From a checkpoint of a small segmentation model: cautious_adamw at rate 0.0021, 72500 training examples.
Rows from block 4 of a small segmentation model, named by matrix and row number. Each number is 128 + 24 x the weight over its row's rms, rounded and kept within 0 to 255. All counts start at 0. Numbers have three digits each.
Before each channel's rows are labels from the 100 images, of 14848, where the channel reaches its highest value: "peak on" is the class under the peak. Only what is clearly more common there than usual is listed. The data: rendered landscapes of hills, water and sky.
# conv: 3x3 conv (model.blocks.4.conv.weight, 96x96x3x3, each kernel summed), inputs 0-95

peak on: gentle ground
conv.18:102071107133104148143111125168163114155124132129103129145121162136157149154136156136154131133112138138078101146151147110132098131080157165104133096083144110094163100131118128136121151164104149149131119132145109089106098149080126115160115113145141116151124055118098110096133121161117133121

peak on: water
conv.12:123151153124106122108083116113119130128134135107090142111141074090131113105131143125111126177106140165142107178091090136142183115144133152122144115162126120146084118138150109124177121114150112147131065124132141124138083149110122172127106128141098126142121153167164117072135131157119128141

peak on: steep ground
conv.41:145107081128149101122115155129100108136160117170101120114122145120112156151075164101183098115129130133120121163127131134105171112167156093141105163133110141137119150151066141133130163129143119112115149123169131121100144124112138108132156120100141130090139117108105097199106132143128161158

peak on: sky
conv.33:129050077147130136126116107141113137130148102147076141124142158110121124134083137097131102141122148115138147102115150148168133177109117145118154145086097143150134136116164125132159102090112124089114105156126127124174130133145100152152141112154183122133115127087126130092102100131120144084

peak on: gentle ground
conv.85:148166131106125101135125137086128112131105158144109155143147100116142115102151132140131103117096138113135125150110140119144121147158109107161139120159077150169090143117130181119153113096133097149128144050143108121147149158137175144135131092172149125189091129156152145114125139158124146121

peak on: gentle ground
conv.23:170132150126083143119114121159124125136123154086134165118158133144149111113161068150121127091131128146163151120136164094164160178160139088142144126143128169089102141128153094128128136105144112155129158087085106138125124122074092124135078124122130143110111108148161129125102134111124119111

peak on: steep ground
conv.57:170106150141141179138130123104124146137098128119088139118157102125175144145134119179127106139123135148139158098134144122155126105125174158096100117117154104087156109140181149137132083111184134143120131137108153097132120148168145131128178131135126153156120094140098195125136117125112126134

peak on: steep ground
conv.81:122121119121164141153090113087144135097125177095140114140102123109155083135144078160081062129110153091122160148110153103187124147103093177135161113118132141112127106098129102131145112097115113151101112138134124129110125110130122128140129139139166126096109145122130086135136156107131114088

peak on: snow
conv.46:122098125156101148127123100159138157166175131130101175117128165154137175139124163071174133101132141131136164088123143122159113120179116122117153091137096144111167134126102143108162131135134125099154113096126100128115143137097065156125152122132158101125139139112135124119089103143145131157

peak on: gentle ground
conv.32:109134142172114120156133124104135148086108146111143116136124148122129134107137159121145094146151130103132161144085112130131105151093100133150159118121117154089167115078071145067148096128167102155136123144115106144129136142120079111136161115113146087115097124075147118145110138164152110096

peak on: gentle ground; steep ground
conv.71:149174133123113146146134167141148132162137055138101101127142110137130113131142139148159165106140135112129094085135161090106108100142132128142163167144153150105096117087133113120135128156170160162109130070101145112096129122127094122148151152148125152151106135090128140100124137174101115139

peak on: steep ground
conv.28:131042109107114130114078133122104115105129110116078133150127102129141101150137129157095159102114106110155156105108155074151135147092106147092138127143150148109109097146111101153147104131113128112125119142112136104146119112153112143145118121114151100081102127138145101122133113130158119052

peak on: steep ground
conv.20:120153120101154127098150133127107113108144132131092148125099088138164112128139151149122176149125131134102174107134078112119138157109103129139146136081133122122120104110126085163111100108128142151126094123147150118145141132122168112136143146122134097181112146143079067059117123126175148118

peak on: steep ground
conv.64:097064098144114123078120124113126142132131105138094110105155101117114084118128139111136142140132125107116177154113125112115150153082119103134167118086118105119107152141184127117102109107116084080134137134151117078162119145129140098131081088112124106110093130126143134106138104129108125083

peak on: gentle ground
conv.67:091139172140104186181119139152123141082078149107153126108132114137131102132144120123145087148125123143113109160097130095115109121098134143117152145124177102094162138139127113144138151124067105131133120192118111105172138103153110134150135143132107089101121151154132128145107155105117118106

peak on: gentle ground
conv.9:128087092113154135095090151156078101106134103140090160169136114120112130121080109126093090107122166123145121091090145103152122130091119126100164165119140127143160092114159108125149087129099102120107101103097142133155144122133112115121110110149155131107102130107134152104129100129116141071

peak on: steep ground; snow
conv.63:107142116128142127140128110085147122097104127124148053119116128121133137134164127136146141150128110130124120131112136111111085131129125153062141102158126110120071154110152135118161163153085146077141138173164154128132115122136145108129107102130102050105124099107137150144128141104136103096

peak on: water
conv.58:154136124107125108158130116106123142113119145095139132128150121097108149101103080158164106142149107098118105130127110138110069150103078111145147139159121137139155132138112124148161113157141140164108143121127061133095164086105130166136080089186100122148145138128144104150129160117153120135

peak on: gentle ground
conv.39:096148133107114201117136104118147173157121113090155124137151139136140161074152115155128159129124133152176119075143143144138113160115117160133124099086146128111110106150157087102168121161110132159133147153100104130116078123116150126102148123117131141114125123149123110093130137075133104121

peak on: water
conv.94:125131104088096161144120156120094133138120119125153133151127099122131129130152124169137139117177156106157167105155153101173138132153180130112107131155207123123153124138159133137118135139104158148107146143078089118113122108093127126109072117139114146140155141167139151096103145098143112137

peak on: sky
conv.90:162138161136123106104096111130106140130105100106108109139102137100107124135167098129117135112128139148123120144054094098089130086132104132128139120120111123113121129139114135087102149128152068096155157137116111119077097114107112122144089078146170119144090123113156147124170127122137093090

peak on: steep ground
conv.47:150117096095124156143159146133108120129089148131121108088098159129117111156149147126129131119128092110135145145151169075128094102145124164136117148134159081066131151158115162113171117141125141129115162157097108135112164118193116143135135149114159132166099106106144130135119132127143151176

peak on: snow
conv.2:083111147170141130133115136144141074116112134163143101078121153102121138099124136129129115145126173094106109094146168157152095148120106137127142113109163156048120116111087132136134118099124147154119101110101134141122144141139143086123175135120121146119096103107127072094108139141112135112

peak on: gentle ground
conv.88:158141135116126137141107118133150142169146141094096148117117103153145110082142137164126124116102139106152118126117163109122102125012068106154142137111144100172142104128162138148128126128145124130145145128146137082110141117118088121142077126166106121106113125117115109109143145121133132112

peak on: steep ground
conv.26:157052099148135162131120138082145110125131135133106137126134144128153129125116087143095115128140130113170104064104126117140109090067117127111108146114118142135115107140120112139099154129160098072166095112163132130092125105164129166147130129120128148128099125133109156112114138112142162084

peak on: steep ground
conv.6:133149138136118153080089144125120077124130079114141124089133160116102159141151143142166152119095104133128075166091121117144128124062109154139137129091140112059119149143122122123148117112118118105118139144099135134135132129166140087168114093107124123130105068112134104131115098136132117128

peak on: gentle ground
conv.24:117125129112128134090088106154113132136106125094113115124162108090138074166088130126135124159114114140126118164103069113147120147116126109132126117112153050098144120127139101120149131144090141173108082139075105090150121136081142122148104137134108127172126121108123111127160136150124102143

peak on: steep ground
conv.22:141106146135110129139089147096104140107096150127099134138166129115165109146108117147099092128120103117110088140075109101157106160065100140137139136131151120123149097105103071094140097134132148174104118145137147136110090103134110123199134088116104109147111121126125146109116145129153150139

peak on: steep ground
conv.30:149088132139186143085107162107156088149111135115127098146128113083154124164125110163083128138101159084124111097116147116150103140103103142115113104122134150109116127131154115105089117109139140133110128096121137124112082106103147075125106129175105147084168109150144100133149138117111104142

peak on: gentle ground
conv.38:157135152122127142135053134127131135162106123086121186106099138134105130094121112153151104125102146150127150137093116105100116134098145145137121126116101106142136117138129170123136124128164142149094131151138108097107108166147164150127093134120126182138083104094077133155161122101094165141

peak on: gentle ground
conv.91:109069107161091170101112120172120121133128094090053142092135116115160105101126134124121117134151147146129170121110119106141163122124079131150163121128123177102096123137149131107113120131132091116117137142126115119142136120115167095084111117099132119084102139162138122157159105129157136107

peak on: sky
conv.83:116079139114126130103079161117131115145150146109086144126108115119159138132153147098125101151139153123127162144124110140118138098111109145142139111147164143158145120154152137153113076065120128106097115164106101129141091135127077129169114088140142105161115131171103102140126122110126130058

peak on: steep ground
conv.60:078117137135128177122120142180112148085124159120122152113171123154138100146113129069132075123110152154127108150122100153074136174136110109158118119138163134105121154156148113119145129074107113107151153107121100167138137111123109140147106120129120103126155149136122111148160164113168139145

peak on: gentle ground; steep ground
conv.37:147128114117097167146133140128133136169122113109128134121084022109177140144110130134158117136122114140157147137111100097111120121111061118106157124140117110128110125115139143138118165130129125162130148139151133085114088147103096130148115121136114134131126158105099087184138151091133133137

peak on: steep ground
conv.62:120155133137148136101192082075103130109081158137147066109146140112152124134133149148114128116106108104138148121131115155127095166144127152136084128127163141064154151149131162100131138113075125139167154135114109123141096133119108126081114118121120102126132138145154160163131142101130127127

peak on: steep ground
conv.86:103113093121106097128092086149128091116131085111126137110130155130104117081125135105129125116084100145107135109111123144111116086136144112147149138105091104120099154116082115103143096104136131074115105107127070121098149141116170101122123116094128163106111102106147109136124083136105110077

peak on: snow
conv.50:123125158120120140135111134134132134151140148135172126065161131100149123092138152126149133101134149113104119145146137148096121126100106132118133108110148150128139165157027134121152130155144125131089120131140102133112099133081146128158162174119130126126083173160121072127131141158111135111

peak on: sky
conv.61:113112109120163120114090139112152131134120159147074125120131120123162140167133097096116117135125107124134116151093134090101141156107088117101100150122161117138134140190049117128136161117100102118128112127118091111100109090125133144119118071109161104106131126176138083138148135119126111109

peak on: steep ground; water
conv.70:204124113130183171121140091174108110184155144139114101130136124129144100063132118124116139174127147117125126127112108176130117149097124103135143139146108081090128130120112109098111120158135143143145131110142131108087126119132112131136077151142120149111134144103158136087165127126143119151

peak on: steep ground
conv.10:147138155134119178150125121125107120114126128136146112131118153121099095146125130111130106145139132099136178111113116137136151102160138154144146146112108108100106137163092110111151126126067136059099088161093133124112112092181134121135170137100151119103096133141137076114141108164144113074

peak on: sky
conv.55:138153135140126123110159078145120119128081127138150097110116098142132096134131125093112144121142161148098170134088067127095125122174082082139130109106105175132108130137056111107143149133144121115152124176135106099139090135120142131164161130095132132139096120148132098142133118143125113148

peak on: sky
conv.78:152117119103131159116119119135142121125108134107127143136124095135147113120152041157110192149160098140133159115134118139082137128154073112167138134128077151118135129170133132109141122106118127128127101161136123137148073142120134166139139130104115158132118120182145103137147083139106147166

peak on: gentle ground
conv.66:129154152175090094138126109130155107123101141120101112153106150095112144087123168122119152085147149087140130120124137168125131136134126137111149101143121146106137098112165115176157142097143107138157106098126142119112120115077067128168079129138124106054125129141157137106124117138130120107

peak on: gentle ground
conv.48:099109144118146125089126122138121117140111132142154154092137139089136112120113122119124115115086102099128087137133119133120114188078119145137134113072151133096120151124097119101112081161105141151086160095132100118117108109121100077154155110104114130143127100119145153144168125144087064134

peak on: gentle ground
conv.51:125090125104154124115135121108101142121115064120111114129161092124130127126117096123142142143161105143134099111124128138133106116100099124115140123084155138138059126129037118085149113155148137127091108185124094090148147121130110114132141114087124131116142120128103096107117119148145160157

peak on: sky
conv.36:110092106108133123113125092115128131138124117119083098126115120099140113141128145109111106150152154134168161130057125086118145179134102136156159135135108126126100128119175136096115108118081095124128130110109156126120108137108051139127104109132133147184122171085115160116135117157115119138

peak on: gentle ground
conv.79:109148142145085140103128138085117105105125167149122143140149087113108091134131138133100128118152141102131153140146157155128166131136108094176125157108161141125118136139092087156134144084118106133136124101117107121155152132152114110155071109147148144103084126186162121134111076094116130092